python train.py --layers=6 --qk_norm=false --parallel_block=false --positions="learned" --decay_fraction=0.2
Rows from block 3 of a small autoregressive pixel model, named by matrix and row number. Rows with one number belong to one neuron. Each number is 50 + 15 x the weight over its row's rms, rounded and kept within 0 to 99. All counts start at 0. After the name is the row's rms in percent of the matrix's.
After each neuron's rows are labels from the 100 images, of 14976, where the neuron reaches its highest value: "strongest on" is what is common among them. Only what is clearly more common there than usual is listed. The data: patchworks of several textures. In brackets: how many of the 100, against the usual share in percent.
# fc1: MLP up (model.blocks.3.mlp.fc1.weight, 640x320), inputs 0-106
# fc2: MLP down (model.blocks.3.mlp.fc2.weight, 320x640, transposed), outputs 0-106

fc1.356 098:79 30 50 48 35 43 32 50 13 61 55 73 40 25 65 40 42 49 39 62 75 22 71 45 51 44 55 50 51 43 51 38 74 67 60 36 62 33 79 33 50 56 67 42 46 59 53 53 38 52 42 76 47 68 65 38 56 60 41 51 43 70 37 51 78 56 31 60 66 66 77 64 33 42 39 38 63 49 67 61 54 72 47 38 57 46 59 66 72 45 56 53 46 51 60 54 48 46 47 32 68 56 49 54 43 44 34
fc2.356 098:39 37 58 54 48 61 43 36 35 55 40 51 65 34 55 44 56 49 20 24 49 48 60 41 75 58 71 55 59 65 53 59 63 52 34 55 59 59 33 61 74 36 11 24 53 63 40 66 71 49 74 67 39 40 32 64 26 34 50 41 64 31 30 68 50 33 51 37 36 63 82 55 68 58 72 30 42 45 82 68 48 63 49 57 50 44 52 58 56 78 33 75 52 58 16 62 39 43 43 72 40 24 48 67 33 42 52
strongest on: white (82 vs 45.5)

fc1.128 100:40 45 59 64 44 70 58 35 49 44 61 44 52 46 47 29 57 31 44 38 29 47 68 32 24 54 37 53 40 48 77 83 54 53 53 37 32 59 56 47 47 65 49 14 44 48 38 57 24 42 58 60 45 44 52 52 49 21 50 15 50 45 57 44 34 68 26 30 64 52 51 41 58 69 46 51 45 39 66 36 65 35 53 68 55 59 44 41 73 56 79 64 52 75 64 51 42 62 60 58 30 53 14 25 17 66 59
fc2.128 095:39 54 36 56 39 51 45 24 73 48 53 26 50 14 69 61 52 49 64 75 33 60 61 52 72 32 48 05 47 96 63 61 40 48 59 45 57 44 42 71 43 32 49 34 44 44 52 66 54 58 53 31 88 37 62 74 52 52 54 47 34 46 45 47 82 62 32 61 40 31 70 61 79 39 39 42 65 35 31 63 64 32 66 55 44 43 25 60 67 49 65 72 64 45 34 47 45 43 64 42 48 59 73 99 51 52 37
strongest on: yellow (79 vs 45.9); blue (76 vs 45.2)

fc1.440 101:35 51 44 30 63 65 71 36 23 50 59 36 63 48 48 57 58 46 55 92 41 72 50 77 40 44 86 69 59 79 44 37 58 57 61 67 35 61 17 45 59 49 46 56 41 55 36 28 30 15 78 57 43 58 44 37 27 57 50 35 06 46 64 29 61 78 59 86 47 75 56 57 00 54 41 48 60 39 68 70 74 71 44 48 85 50 60 54 58 48 74 57 27 50 47 52 66 56 38 42 56 32 29 66 57 57 52
fc2.440 104:56 62 28 56 50 53 52 59 76 48 45 50 45 63 71 70 46 48 65 45 49 51 52 55 47 41 57 20 64 43 54 49 62 33 49 44 30 63 62 51 72 61 33 35 45 54 27 43 57 66 38 72 32 60 59 32 54 24 84 47 98 26 66 55 50 52 66 35 70 78 34 45 77 28 40 63 70 48 65 45 69 36 47 59 62 35 38 39 38 58 45 61 37 44 27 30 49 60 35 50 58 52 66 43 39 47 42
strongest on: striped (29 vs 10.8); spiral (27 vs 10.9)

fc1.97 102:50 40 68 60 63 45 79 46 51 48 76 68 47 39 51 52 55 43 52 73 82 54 59 45 59 39 39 30 54 41 25 35 60 39 37 75 50 62 35 47 41 30 62 41 49 71 61 35 17 41 59 72 41 56 47 40 60 58 43 30 32 40 75 93 40 65 88 45 53 33 34 57 46 49 27 52 47 62 85 67 27 50 44 74 50 49 59 36 60 47 30 53 44 54 31 32 40 69 46 50 15 72 23 64 78 74 48
fc2.97 097:45 58 29 61 48 56 52 57 47 60 73 53 45 43 48 44 34 62 56 41 72 35 44 75 76 32 43 53 51 35 68 20 53 51 50 49 64 60 87 45 39 82 48 50 35 44 53 15 42 44 67 46 34 50 58 38 43 47 47 49 30 57 56 23 57 24 75 65 53 39 42 47 48 66 55 31 24 59 17 18 23 45 48 69 64 75 68 59 20 55 46 59 32 50 50 66 20 58 49 47 49 48 60 43 65 38 19
strongest on: white (82 vs 45.5)

fc1.295 096:63 34 76 50 34 59 85 33 55 47 44 27 54 54 67 32 58 29 42 59 56 71 63 61 31 58 53 46 49 79 40 56 47 65 42 71 51 57 57 42 59 67 57 34 54 60 44 16 62 60 45 17 57 59 28 40 37 37 75 52 28 48 69 63 34 89 31 32 81 39 57 60 72 51 58 68 62 34 34 41 67 67 57 53 60 56 75 31 53 39 56 34 43 78 47 49 61 82 41 39 29 73 22 59 68 34 41
fc2.295 105:53 33 25 63 71 50 38 57 73 42 39 42 21 57 48 47 44 59 51 45 57 35 25 50 56 56 43 59 54 58 54 66 49 15 43 45 67 56 28 17 50 54 65 85 61 50 66 85 59 48 62 65 61 55 65 47 65 62 65 60 74 41 34 65 25 71 61 35 54 42 63 46 45 55 64 43 60 67 51 55 57 14 39 87 48 47 69 76 65 51 36 36 48 54 74 36 13 06 45 46 37 43 86 15 40 64 56
strongest on: yellow (72 vs 45.9)

fc1.392 093:55 48 39 72 78 39 56 41 45 55 60 54 34 28 43 29 58 44 63 70 61 33 45 51 75 50 72 64 43 69 40 75 42 90 67 39 77 34 52 41 50 58 53 63 48 35 53 42 72 44 67 53 35 52 37 75 27 36 46 34 58 68 30 46 25 49 67 42 34 51 70 66 68 59 51 50 41 72 76 44 44 57 55 54 46 43 70 49 62 66 27 34 35 59 41 00 54 29 34 34 28 69 60 40 60 66 22
fc2.392 097:40 33 28 39 21 67 58 58 52 60 38 56 92 77 60 84 72 54 59 63 52 53 52 12 47 66 45 32 68 72 39 36 49 33 37 72 38 56 50 45 48 47 54 41 62 48 49 31 39 43 38 50 35 39 56 60 79 31 59 45 26 59 70 58 46 58 40 62 45 53 50 51 36 18 42 59 76 31 39 40 66 39 50 40 65 67 59 39 47 35 51 54 48 50 56 75 72 50 67 38 66 08 34 82 40 56 52
strongest on: rays (37 vs 10.8)

fc1.18 097:25 37 65 35 26 49 58 53 64 49 39 56 56 49 72 71 48 55 41 26 56 47 64 53 51 47 68 69 49 42 55 55 47 33 77 56 50 61 37 38 43 19 46 78 33 56 34 34 42 13 35 66 25 76 54 25 72 69 43 63 47 21 45 78 49 68 27 50 39 76 61 62 25 59 43 69 56 37 60 46 71 37 41 75 80 59 71 61 59 53 61 34 60 47 41 38 68 50 62 58 48 80 07 34 63 47 56
fc2.18 098:47 35 54 51 52 66 59 44 50 30 41 47 34 36 64 47 39 40 87 21 68 41 38 56 52 38 60 54 55 53 57 39 24 65 46 32 08 67 51 50 70 46 40 46 55 42 42 60 56 35 48 56 34 27 57 65 43 43 53 48 70 54 31 61 46 54 30 56 33 64 44 43 35 69 79 57 50 50 32 60 38 46 48 79 60 66 58 43 44 31 39 68 70 61 55 39 60 88 30 40 55 56 54 47 75 38 51
strongest on: striped (38 vs 10.8)

fc1.447 100:34 47 45 62 54 34 37 50 57 60 60 27 67 16 46 70 48 47 49 75 65 65 41 55 39 50 33 77 76 85 22 62 54 50 49 39 45 55 53 51 68 33 67 40 48 63 27 20 59 49 82 52 51 52 65 69 73 35 56 57 35 49 51 38 21 48 50 20 25 70 81 46 52 59 44 63 61 65 49 30 44 25 50 47 76 71 63 49 64 50 54 26 39 48 36 45 64 46 34 33 31 26 41 57 70 76 69
fc2.447 101:63 55 53 43 41 62 40 48 47 49 44 76 40 65 46 64 53 30 30 74 83 58 56 47 68 38 67 56 57 24 42 34 58 45 56 59 35 57 54 49 56 44 66 07 59 66 44 38 26 37 39 58 49 41 62 48 58 35 56 56 49 36 51 41 65 43 51 51 56 53 54 74 23 29 74 64 32 48 50 78 43 61 80 42 44 48 52 72 34 65 45 44 73 52 41 50 29 64 32 17 37 51 59 37 43 45 37
strongest on: yellow (80 vs 45.9); spiral (32 vs 10.9); rays (30 vs 10.8)

fc1.568 099:42 74 50 44 42 51 68 58 31 67 59 60 41 42 50 47 35 20 46 40 50 60 61 28 51 41 49 74 54 47 71 58 65 78 77 25 42 38 54 39 64 53 79 68 71 60 25 55 24 56 70 60 23 49 51 59 68 53 42 67 50 26 30 43 36 55 72 51 31 54 54 43 69 45 41 61 55 70 56 42 58 65 65 74 67 44 42 61 34 35 78 12 47 37 57 60 65 85 49 54 31 15 52 36 03 79 19
fc2.568 103:46 62 75 41 59 30 32 57 55 70 30 40 45 40 57 78 89 39 50 54 68 77 50 72 39 40 44 51 29 83 36 37 80 47 19 65 53 40 47 48 55 40 35 45 72 42 38 51 66 46 68 54 52 49 59 66 33 67 76 34 39 58 25 44 62 59 32 24 86 33 79 72 50 48 56 41 61 66 50 34 50 48 54 47 57 50 60 47 58 48 71 69 30 50 58 32 50 86 40 46 32 54 65 26 54 39 45
strongest on: yellow (76 vs 45.9); rays (38 vs 10.8); checkered (32 vs 10.9); spiral (27 vs 10.9)

fc1.367 100:56 36 80 54 32 56 31 53 47 65 60 62 57 44 23 47 55 36 65 34 82 49 52 75 37 62 41 54 52 40 44 41 42 90 57 54 48 62 29 52 32 50 28 52 63 44 20 53 40 48 57 51 26 64 67 35 40 51 52 53 37 49 29 35 33 53 55 35 52 60 82 61 36 44 50 58 49 67 38 32 37 64 64 61 38 63 60 67 65 31 43 45 23 48 48 67 68 61 53 89 30 59 57 35 77 45 45
fc2.367 103:56 49 54 43 57 68 37 70 50 64 59 34 44 78 27 73 48 57 57 58 68 46 49 59 47 65 45 63 61 30 38 33 48 42 42 65 51 60 79 41 38 53 43 43 78 32 47 64 76 80 54 66 49 64 40 59 35 65 35 86 24 53 85 47 26 62 35 84 34 50 15 53 32 52 38 66 41 57 45 44 46 51 43 24 50 56 55 65 60 29 54 60 46 67 36 55 58 47 55 71 17 74 36 68 21 30 67
strongest on: rays (32 vs 10.8)

fc1.280 093:30 39 37 21 27 55 37 44 43 37 41 99 45 55 38 43 51 52 45 33 57 49 61 39 54 32 31 45 62 98 61 52 49 70 75 50 19 67 41 42 60 55 48 68 70 68 41 60 54 54 32 65 22 54 25 55 58 54 61 67 51 68 38 65 71 35 35 40 28 67 39 26 39 63 56 71 44 27 54 58 71 33 56 48 41 59 51 65 68 34 58 70 52 46 58 43 67 49 85 59 62 40 75 48 25 49 59
fc2.280 095:19 47 53 72 81 44 37 41 65 42 72 57 50 40 41 65 41 93 47 47 39 54 64 77 29 32 53 40 47 24 42 55 62 46 51 58 48 32 45 22 40 44 66 48 49 47 42 47 77 53 88 25 52 67 23 42 17 59 47 50 74 39 40 67 34 32 46 62 48 36 48 46 50 63 55 54 42 49 47 42 50 60 57 30 63 56 37 75 39 61 52 43 73 44 75 21 52 53 34 53 43 97 57 56 77 49 63
strongest on: striped (37 vs 10.8)

fc1.285 105:39 73 63 60 21 43 38 53 61 57 52 31 43 36 52 49 53 12 29 65 59 78 60 63 63 60 51 64 39 59 79 17 75 52 46 66 65 19 61 59 56 60 64 35 30 67 47 54 63 45 50 50 22 68 24 64 34 47 60 55 26 39 44 35 36 45 41 76 50 62 38 50 35 57 27 48 17 61 37 33 52 50 62 64 32 64 51 54 47 72 47 31 40 55 72 53 56 47 72 48 38 62 22 62 63 40 17
fc2.285 114:54 52 10 47 41 39 32 39 55 41 25 66 33 31 45 26 39 50 35 48 38 54 73 70 41 40 37 48 20 49 36 46 57 77 92 54 44 50 71 40 45 70 68 67 38 56 59 83 10 32 57 33 77 57 33 61 31 55 54 35 61 13 00 63 83 35 46 36 45 37 67 49 48 53 50 36 46 53 56 41 47 68 36 51 79 55 40 31 40 73 58 33 59 40 43 49 45 47 38 34 18 57 70 57 61 35 28
strongest on: rays (70 vs 10.8); spiral (27 vs 10.9)

fc1.382 089:51 57 48 36 59 50 53 59 28 42 39 66 65 59 52 58 35 41 38 34 43 64 62 28 46 58 46 60 38 74 65 66 64 77 81 55 42 60 22 77 37 47 66 62 47 34 64 46 46 68 61 62 66 27 34 41 73 60 42 60 38 58 68 48 32 58 59 39 57 45 39 70 81 40 74 59 49 27 62 45 35 52 83 40 26 58 63 46 50 78 57 53 49 62 56 71 78 54 99 60 93 22 69 43 32 32 49
fc2.382 088:35 48 76 62 64 27 31 53 23 46 79 50 30 30 33 39 49 65 51 26 37 49 38 44 63 70 45 52 50 42 56 16 50 47 33 46 65 40 42 43 51 22 39 32 77 54 23 44 52 87 62 51 35 33 53 58 29 41 45 61 62 54 28 63 66 37 58 26 20 60 34 45 28 36 34 52 52 51 51 27 47 31 40 30 68 57 41 64 72 44 21 31 41 51 50 31 58 46 44 34 32 51 65 65 61 46 51
strongest on: striped (34 vs 10.8)

fc1.118 101:63 45 43 62 38 61 51 51 29 40 69 61 45 42 38 61 61 66 40 45 42 49 36 51 40 55 44 59 67 55 66 50 91 62 32 31 51 47 43 37 60 60 43 49 52 42 29 56 61 50 54 63 39 44 33 69 38 49 29 35 64 43 78 27 46 34 63 53 49 35 64 32 75 37 52 57 43 66 37 61 40 59 56 65 68 42 50 83 58 65 49 59 32 27 51 32 45 34 40 79 54 25 67 40 22 70 24
fc2.118 101:80 65 48 54 34 30 52 54 54 65 52 29 49 40 54 55 16 55 54 82 63 41 38 33 83 44 42 33 57 39 37 34 41 24 53 71 63 47 24 45 46 47 55 38 72 35 49 21 43 52 42 34 72 42 56 53 24 62 91 46 27 58 55 43 56 66 63 36 60 54 59 44 65 37 63 50 35 65 69 46 62 02 62 76 66 40 49 38 79 54 43 60 37 56 52 44 46 47 41 41 18 49 49 69 66 68 36
strongest on: rays (43 vs 10.8); checkered (34 vs 10.9)

fc1.547 098:51 24 57 49 51 79 48 74 74 50 41 60 36 39 32 82 49 43 56 49 35 43 67 55 25 56 53 50 61 65 53 66 71 68 64 69 34 65 44 37 34 43 27 81 58 35 52 64 40 36 58 63 47 52 12 65 55 58 56 64 31 65 69 55 77 61 50 61 36 66 52 54 67 43 68 45 23 44 60 70 68 63 75 43 69 53 58 31 61 63 63 59 51 55 29 71 40 93 23 63 59 50 52 62 50 32 20
fc2.547 099:65 52 62 52 75 77 64 34 63 44 37 53 55 59 54 51 65 28 59 57 45 52 61 34 78 47 15 42 43 56 55 45 58 39 35 46 76 57 49 19 68 55 63 58 17 48 65 58 55 47 63 49 52 53 34 63 32 55 42 31 84 78 34 40 42 43 33 59 54 62 62 71 36 48 76 43 65 31 39 23 55 39 49 52 52 66 66 65 37 56 76 64 59 40 64 52 22 60 55 44 40 27 57 38 40 47 56
strongest on: blue (79 vs 45.2); pink (75 vs 45.7)

fc1.395 102:32 70 64 41 52 50 56 40 62 82 64 44 74 42 77 39 70 27 69 57 81 53 81 59 48 17 37 62 36 52 51 72 82 57 67 53 54 21 52 40 52 38 51 67 49 69 45 85 15 05 52 74 68 52 57 41 39 67 29 29 62 42 65 42 37 44 61 63 54 27 38 62 40 41 29 51 57 53 39 36 73 65 41 46 50 45 44 51 81 24 43 62 49 45 49 26 54 57 43 59 56 53 51 46 21 54 45
fc2.395 095:83 41 61 77 33 38 47 58 49 37 68 67 21 51 45 54 33 63 29 41 13 58 41 55 54 78 33 69 38 30 53 56 30 52 46 66 43 64 52 62 70 43 43 50 66 37 45 45 69 85 53 54 67 24 60 51 57 37 40 60 43 60 63 51 42 60 47 50 66 66 47 17 61 48 75 65 49 43 73 44 28 33 62 40 42 52 45 40 32 57 55 35 40 68 52 43 52 51 63 54 54 40 35 34 55 37 54
strongest on: blue (86 vs 45.2); orange (76 vs 45.5)

fc1.204 095:29 50 30 50 36 65 54 63 41 48 47 59 39 66 52 50 55 48 67 23 41 82 38 52 50 64 55 36 62 49 49 44 69 55 50 47 27 44 43 42 61 61 39 66 45 59 24 52 39 43 40 58 59 47 32 29 75 46 53 58 67 33 39 38 46 43 38 40 41 51 26 47 41 68 43 51 58 76 52 53 42 34 68 66 54 71 59 65 63 52 63 10 49 25 73 57 36 47 64 38 70 30 37 34 36 64 53
fc2.204 098:04 36 74 49 33 38 43 48 35 62 56 41 54 80 48 62 58 74 39 20 54 15 52 46 49 67 69 30 34 46 38 47 83 48 54 36 56 19 43 36 42 35 59 54 48 46 17 72 56 39 74 55 45 38 31 77 29 26 53 58 45 50 32 30 43 46 37 66 67 65 52 47 52 66 59 71 49 58 58 24 54 53 79 57 65 29 42 50 32 47 37 68 48 57 58 30 55 31 53 56 48 59 37 44 44 55 39
strongest on: white (93 vs 45.5); patches: two (54 vs 24.9)

fc1.106 093:38 17 62 37 43 60 30 37 38 53 47 52 42 39 37 53 64 31 61 49 52 56 98 45 32 50 50 48 55 54 80 41 39 38 62 83 39 55 33 57 45 58 50 58 46 60 18 37 55 49 70 53 67 54 28 45 19 48 47 60 42 50 44 65 91 47 57 56 48 40 81 56 30 52 36 52 70 63 48 61 46 29 52 62 63 54 75 37 68 79 42 34 32 74 46 42 61 54 74 55 32 42 50 76 68 44 41
fc2.106 090:69 43 43 84 36 53 58 57 44 59 37 44 55 69 53 69 47 51 44 38 33 66 39 44 65 34 57 81 65 73 52 58 54 46 65 81 45 52 69 66 46 45 54 60 89 59 60 75 17 54 43 66 55 48 46 26 43 38 28 46 60 41 33 35 19 47 35 56 79 52 35 45 67 60 44 72 54 36 39 70 52 34 47 00 70 35 53 41 44 47 49 61 63 36 29 17 51 53 65 49 55 37 27 50 19 68 57
strongest on: striped (28 vs 10.8)

fc1.335 103:37 62 48 39 59 27 74 64 36 61 46 29 84 29 52 46 46 68 01 33 44 12 57 47 51 99 50 42 78 35 83 49 61 53 74 49 58 57 55 57 73 34 53 32 59 50 42 60 51 54 41 54 51 66 45 50 49 63 36 46 41 49 63 47 40 32 67 34 48 73 65 72 32 54 48 80 53 52 45 52 70 78 57 42 42 41 61 29 53 34 50 72 47 36 51 22 89 41 52 67 48 57 39 50 51 44 61
fc2.335 109:48 61 42 35 64 50 50 27 46 59 48 52 54 32 48 47 62 36 53 23 26 51 30 55 67 62 61 55 35 49 57 58 49 69 49 39 32 54 47 58 54 76 64 68 45 72 81 45 47 84 32 54 87 29 68 55 39 47 46 41 58 43 56 47 93 51 41 69 49 71 59 59 46 32 50 70 51 80 55 68 55 65 58 50 49 61 66 44 26 51 30 34 40 44 32 41 53 39 66 22 52 16 33 59 39 77 41
strongest on: blue (79 vs 45.2); black (72 vs 45.1); rays (33 vs 10.8)

fc1.37 101:40 41 28 27 38 86 50 44 39 52 53 74 66 46 44 57 58 42 53 38 57 43 58 47 61 51 90 76 61 57 62 47 62 56 72 67 58 31 39 34 52 49 35 29 40 54 21 42 47 27 49 59 62 80 50 30 44 63 82 69 33 38 71 28 62 34 49 65 49 38 49 51 44 61 30 41 38 46 31 71 58 77 79 48 41 47 67 43 70 41 49 65 57 54 56 27 67 80 58 74 67 78 43 40 34 59 30
fc2.37 100:60 34 27 65 34 49 16 59 62 49 66 49 70 64 59 42 78 74 37 48 31 42 79 29 35 52 40 36 45 43 74 56 54 43 49 46 34 49 67 31 67 41 60 43 53 59 46 57 57 50 48 49 20 57 26 47 54 59 47 36 51 33 36 32 38 44 34 64 43 55 45 55 51 56 47 64 61 42 78 56 34 49 52 23 26 64 59 32 52 52 57 50 62 42 26 48 43 48 82 38 86 70 36 37 14 32 55
strongest on: spiral (41 vs 10.9); rays (33 vs 10.8)

fc1.558 091:42 48 41 40 54 27 86 52 40 64 66 52 65 32 77 73 43 55 28 68 56 66 40 38 43 50 53 63 43 46 66 47 53 56 44 50 24 46 22 54 45 53 49 60 56 34 70 34 39 17 31 97 66 42 21 62 48 51 46 46 49 42 44 66 61 49 55 28 52 65 35 68 53 34 28 25 48 62 53 29 79 48 40 53 40 76 63 60 51 72 69 57 28 67 57 44 59 56 90 58 64 20 58 43 50 66 70
fc2.558 091:50 39 52 74 74 61 69 46 57 77 42 55 59 69 33 57 34 64 56 68 31 73 77 33 69 53 19 88 41 49 49 62 47 68 38 42 53 50 77 60 59 68 65 37 69 52 35 49 49 34 57 69 41 46 63 45 70 52 35 57 66 49 50 27 61 52 84 47 57 26 49 44 46 59 24 53 54 49 58 28 02 51 34 34 28 35 32 62 42 31 47 70 24 73 57 37 57 45 63 62 51 67 37 60 46 45 41
strongest on: white (83 vs 45.5); blue (80 vs 45.2); rays (27 vs 10.8)

fc1.542 095:47 46 63 70 39 59 33 62 60 29 53 58 60 56 43 56 72 49 54 60 46 82 41 58 36 42 22 39 64 55 49 58 40 39 37 49 32 42 58 49 43 56 34 31 36 53 81 69 37 37 23 54 39 86 13 40 81 47 46 35 49 40 72 70 40 52 43 54 57 29 35 51 38 49 51 41 71 53 46 49 66 47 32 56 37 91 57 02 48 66 47 31 26 49 55 28 57 53 41 47 40 49 72 34 45 72 81
fc2.542 096:54 79 41 54 39 25 52 58 48 63 73 40 38 43 36 72 61 44 46 54 53 44 74 37 43 18 63 73 37 68 13 32 41 47 77 68 78 60 52 59 15 51 66 32 44 38 47 50 47 41 39 45 33 40 82 67 43 45 75 36 52 81 47 43 92 45 54 35 41 17 63 55 49 48 69 25 62 16 48 42 72 79 07 56 44 68 39 59 59 41 55 54 21 32 33 61 35 61 59 57 42 47 53 60 89 27 61
strongest on: yellow (80 vs 45.9); rays (29 vs 10.8)

fc1.216 096:51 59 47 59 27 05 44 32 48 56 79 73 55 44 41 45 45 50 28 37 43 61 50 48 41 33 79 54 28 45 48 49 66 58 67 62 58 37 36 50 48 62 73 61 30 74 30 66 42 45 48 47 34 59 37 57 52 50 81 38 55 51 25 57 64 36 36 60 31 68 83 58 48 59 63 67 47 70 45 43 66 52 68 84 68 55 62 54 33 68 47 37 51 59 09 36 61 53 58 38 41 65 42 59 71 41 49
fc2.216 099:46 35 23 44 47 48 36 63 48 54 44 36 60 72 55 51 32 43 43 51 25 46 77 70 45 74 51 54 55 67 49 70 45 38 76 43 66 21 30 04 52 71 75 32 71 74 55 58 60 30 22 58 29 60 60 46 52 44 87 59 35 54 64 56 39 33 50 64 54 59 37 59 38 31 88 33 27 19 36 36 43 75 43 36 38 61 54 67 51 78 58 50 44 29 35 33 56 47 43 58 33 68 57 48 68 58 66
strongest on: pink (71 vs 45.7); rays (43 vs 10.8)

fc1.345 095:64 47 44 46 57 70 24 40 39 59 59 55 37 20 56 60 60 56 59 21 59 55 36 50 39 53 31 43 36 68 54 61 64 46 51 32 55 41 55 16 53 89 43 54 50 58 14 62 24 62 57 60 59 51 42 66 38 59 56 48 25 67 26 55 50 37 51 57 47 62 47 53 68 34 48 51 57 48 26 41 51 30 55 55 32 47 63 78 68 75 83 51 54 26 44 54 52 43 56 54 44 07 38 70 64 47 44
fc2.345 082:66 71 41 20 35 60 37 46 44 39 56 41 79 73 51 72 52 57 57 26 58 67 45 37 60 56 73 49 68 41 33 31 55 72 71 38 61 33 55 67 32 41 47 41 62 38 45 55 49 64 35 64 52 46 38 40 74 71 60 49 43 55 46 70 50 73 46 37 30 49 42 39 49 51 53 52 65 71 72 58 51 59 66 54 40 31 47 36 75 58 31 72 79 46 47 55 37 44 72 55 54 52 62 51 34 49 55
strongest on: rays (29 vs 10.8)

fc1.146 088:43 23 67 51 70 38 49 78 43 69 53 65 46 77 40 55 63 30 55 35 27 34 48 41 44 46 38 57 33 44 51 33 56 33 79 45 29 35 37 53 57 34 79 54 43 40 59 85 75 56 52 66 25 36 61 28 43 48 47 39 40 61 47 29 46 50 64 54 38 58 61 58 38 42 70 47 44 35 25 64 23 28 65 32 29 48 62 47 55 61 95 75 54 60 36 49 43 66 73 81 43 21 32 36 40 53 79
fc2.146 083:56 61 60 46 87 55 40 36 53 64 25 24 28 50 56 37 59 67 57 29 68 45 53 51 49 48 70 71 54 56 34 69 46 68 51 33 65 57 32 46 54 14 42 60 70 40 58 59 18 48 35 59 55 17 67 55 67 52 46 65 45 75 36 58 65 57 54 22 58 44 52 59 64 81 29 59 67 52 76 64 49 41 47 24 49 53 56 60 62 27 36 37 73 48 40 21 37 53 40 62 34 51 47 33 67 73 39
strongest on: striped (35 vs 10.8); plaid (27 vs 10.6)

fc1.512 098:69 65 63 46 49 38 37 69 52 48 65 57 41 42 38 65 55 52 55 61 21 41 44 58 52 71 34 71 69 53 79 71 55 40 58 56 51 82 67 48 52 69 27 19 49 39 36 91 49 47 33 61 32 48 52 59 49 52 31 32 54 20 49 46 40 69 54 43 49 31 80 56 42 64 38 55 53 58 45 54 29 60 54 38 46 61 57 42 54 40 36 87 37 51 64 65 35 62 82 42 56 13 50 57 49 47 51
fc2.512 099:46 71 60 50 58 72 50 54 37 53 44 61 38 49 16 54 30 49 39 43 55 41 32 51 76 32 76 57 21 42 46 40 49 42 46 72 61 44 76 53 33 50 51 61 37 61 64 58 00 72 34 61 35 31 61 50 45 37 36 70 54 73 64 34 91 46 41 57 35 56 49 49 60 40 64 47 27 32 63 56 74 91 42 40 66 62 21 67 28 54 63 38 61 64 50 51 52 39 42 70 49 39 59 55 60 26 59
strongest on: black (72 vs 45.1)

fc1.462 097:33 32 61 39 72 56 52 18 48 60 51 30 54 67 63 43 63 74 43 62 53 56 39 47 36 56 42 72 45 62 53 50 77 64 41 34 57 41 48 33 55 48 29 72 31 52 60 66 50 37 43 67 29 55 67 40 53 51 61 49 47 42 39 47 45 28 87 27 56 63 43 35 39 39 45 42 63 31 63 20 25 44 43 46 54 79 77 59 33 48 66 48 45 56 53 47 48 36 38 76 65 62 43 33 48 73 39
fc2.462 101:43 43 45 47 69 47 53 51 61 78 37 41 20 77 35 40 26 59 65 44 25 28 56 44 51 42 36 76 47 33 65 53 39 36 63 44 41 61 81 57 47 62 33 70 31 74 37 44 31 48 67 59 49 78 47 52 42 56 34 51 44 58 55 43 62 29 71 59 58 52 47 36 16 54 46 37 51 52 68 58 32 59 13 41 25 66 57 71 19 44 66 40 37 48 74 51 52 35 62 57 55 39 43 48 59 40 51
strongest on: black (89 vs 45.1); brown (75 vs 45.1)

fc1.463 101:58 75 46 57 70 39 35 42 28 51 69 44 57 15 43 37 71 64 66 60 62 59 45 63 35 51 54 42 37 46 52 54 54 45 60 57 66 33 67 48 46 66 79 54 51 70 12 55 32 64 56 56 36 57 54 50 53 36 41 49 15 69 48 38 52 51 35 09 69 32 45 23 44 73 43 50 66 36 55 56 29 36 62 67 28 68 69 51 82 47 34 55 25 41 53 75 64 70 42 84 63 60 48 50 73 48 67
fc2.463 098:48 41 43 47 70 64 53 52 55 47 73 46 38 60 40 47 43 35 36 53 41 47 52 61 66 36 63 32 60 42 16 31 45 49 63 63 80 48 64 32 41 10 25 54 37 59 58 48 41 47 46 52 46 51 48 33 55 61 28 32 53 48 35 58 73 54 34 84 39 22 52 58 43 76 72 28 41 42 74 65 74 29 63 61 60 65 62 59 55 55 65 61 40 44 64 57 47 32 53 52 52 52 44 54 51 39 46
strongest on: pink (79 vs 45.7)

fc1.10 096:32 65 72 58 16 31 58 32 50 74 53 45 69 43 60 64 58 45 27 35 40 44 16 24 52 83 47 54 52 44 33 58 58 43 62 55 53 46 17 52 68 43 53 59 58 45 55 41 73 27 49 57 60 49 29 64 78 78 47 40 39 45 63 29 45 33 51 53 49 51 81 95 45 38 37 21 71 25 56 37 80 48 51 44 91 51 63 44 46 49 55 65 41 55 59 30 58 30 48 41 27 18 63 29 26 54 68
fc2.10 094:63 50 64 42 75 80 57 50 60 40 41 51 22 49 66 40 38 38 58 71 32 52 54 31 59 26 61 84 40 51 68 29 41 47 27 57 49 53 33 52 53 42 40 64 64 48 52 55 44 30 63 58 73 38 49 34 11 31 54 49 50 43 39 47 52 62 40 60 63 58 44 45 40 73 51 36 35 31 52 70 54 25 43 26 33 74 72 47 58 60 78 76 47 51 34 57 47 62 33 55 66 28 24 38 31 66 51
strongest on: rays (40 vs 10.8)

fc1.504 095:53 28 55 71 50 48 53 31 48 47 51 52 57 19 53 63 07 44 55 58 52 48 47 45 67 48 59 50 64 26 43 46 45 66 52 51 59 49 80 24 53 51 78 36 46 45 25 46 46 39 63 50 43 47 58 49 29 57 15 43 57 82 58 58 17 52 26 72 27 59 43 54 36 42 31 62 32 63 42 28 60 49 49 63 63 57 62 47 45 35 68 59 35 59 52 56 71 53 71 63 63 38 55 23 40 64 51
fc2.504 098:54 56 27 38 57 30 49 67 50 51 40 45 56 49 58 43 76 42 24 51 45 43 58 33 47 30 41 08 34 50 66 31 51 68 56 42 36 64 33 40 51 80 46 70 70 36 42 73 48 33 12 67 62 40 49 53 38 51 70 24 47 28 23 06 52 62 38 36 66 45 63 43 44 60 76 33 17 79 62 48 41 47 45 35 77 64 55 76 58 75 34 55 50 64 59 39 32 23 63 37 53 47 36 77 62 42 00
strongest on: rays (28 vs 10.8)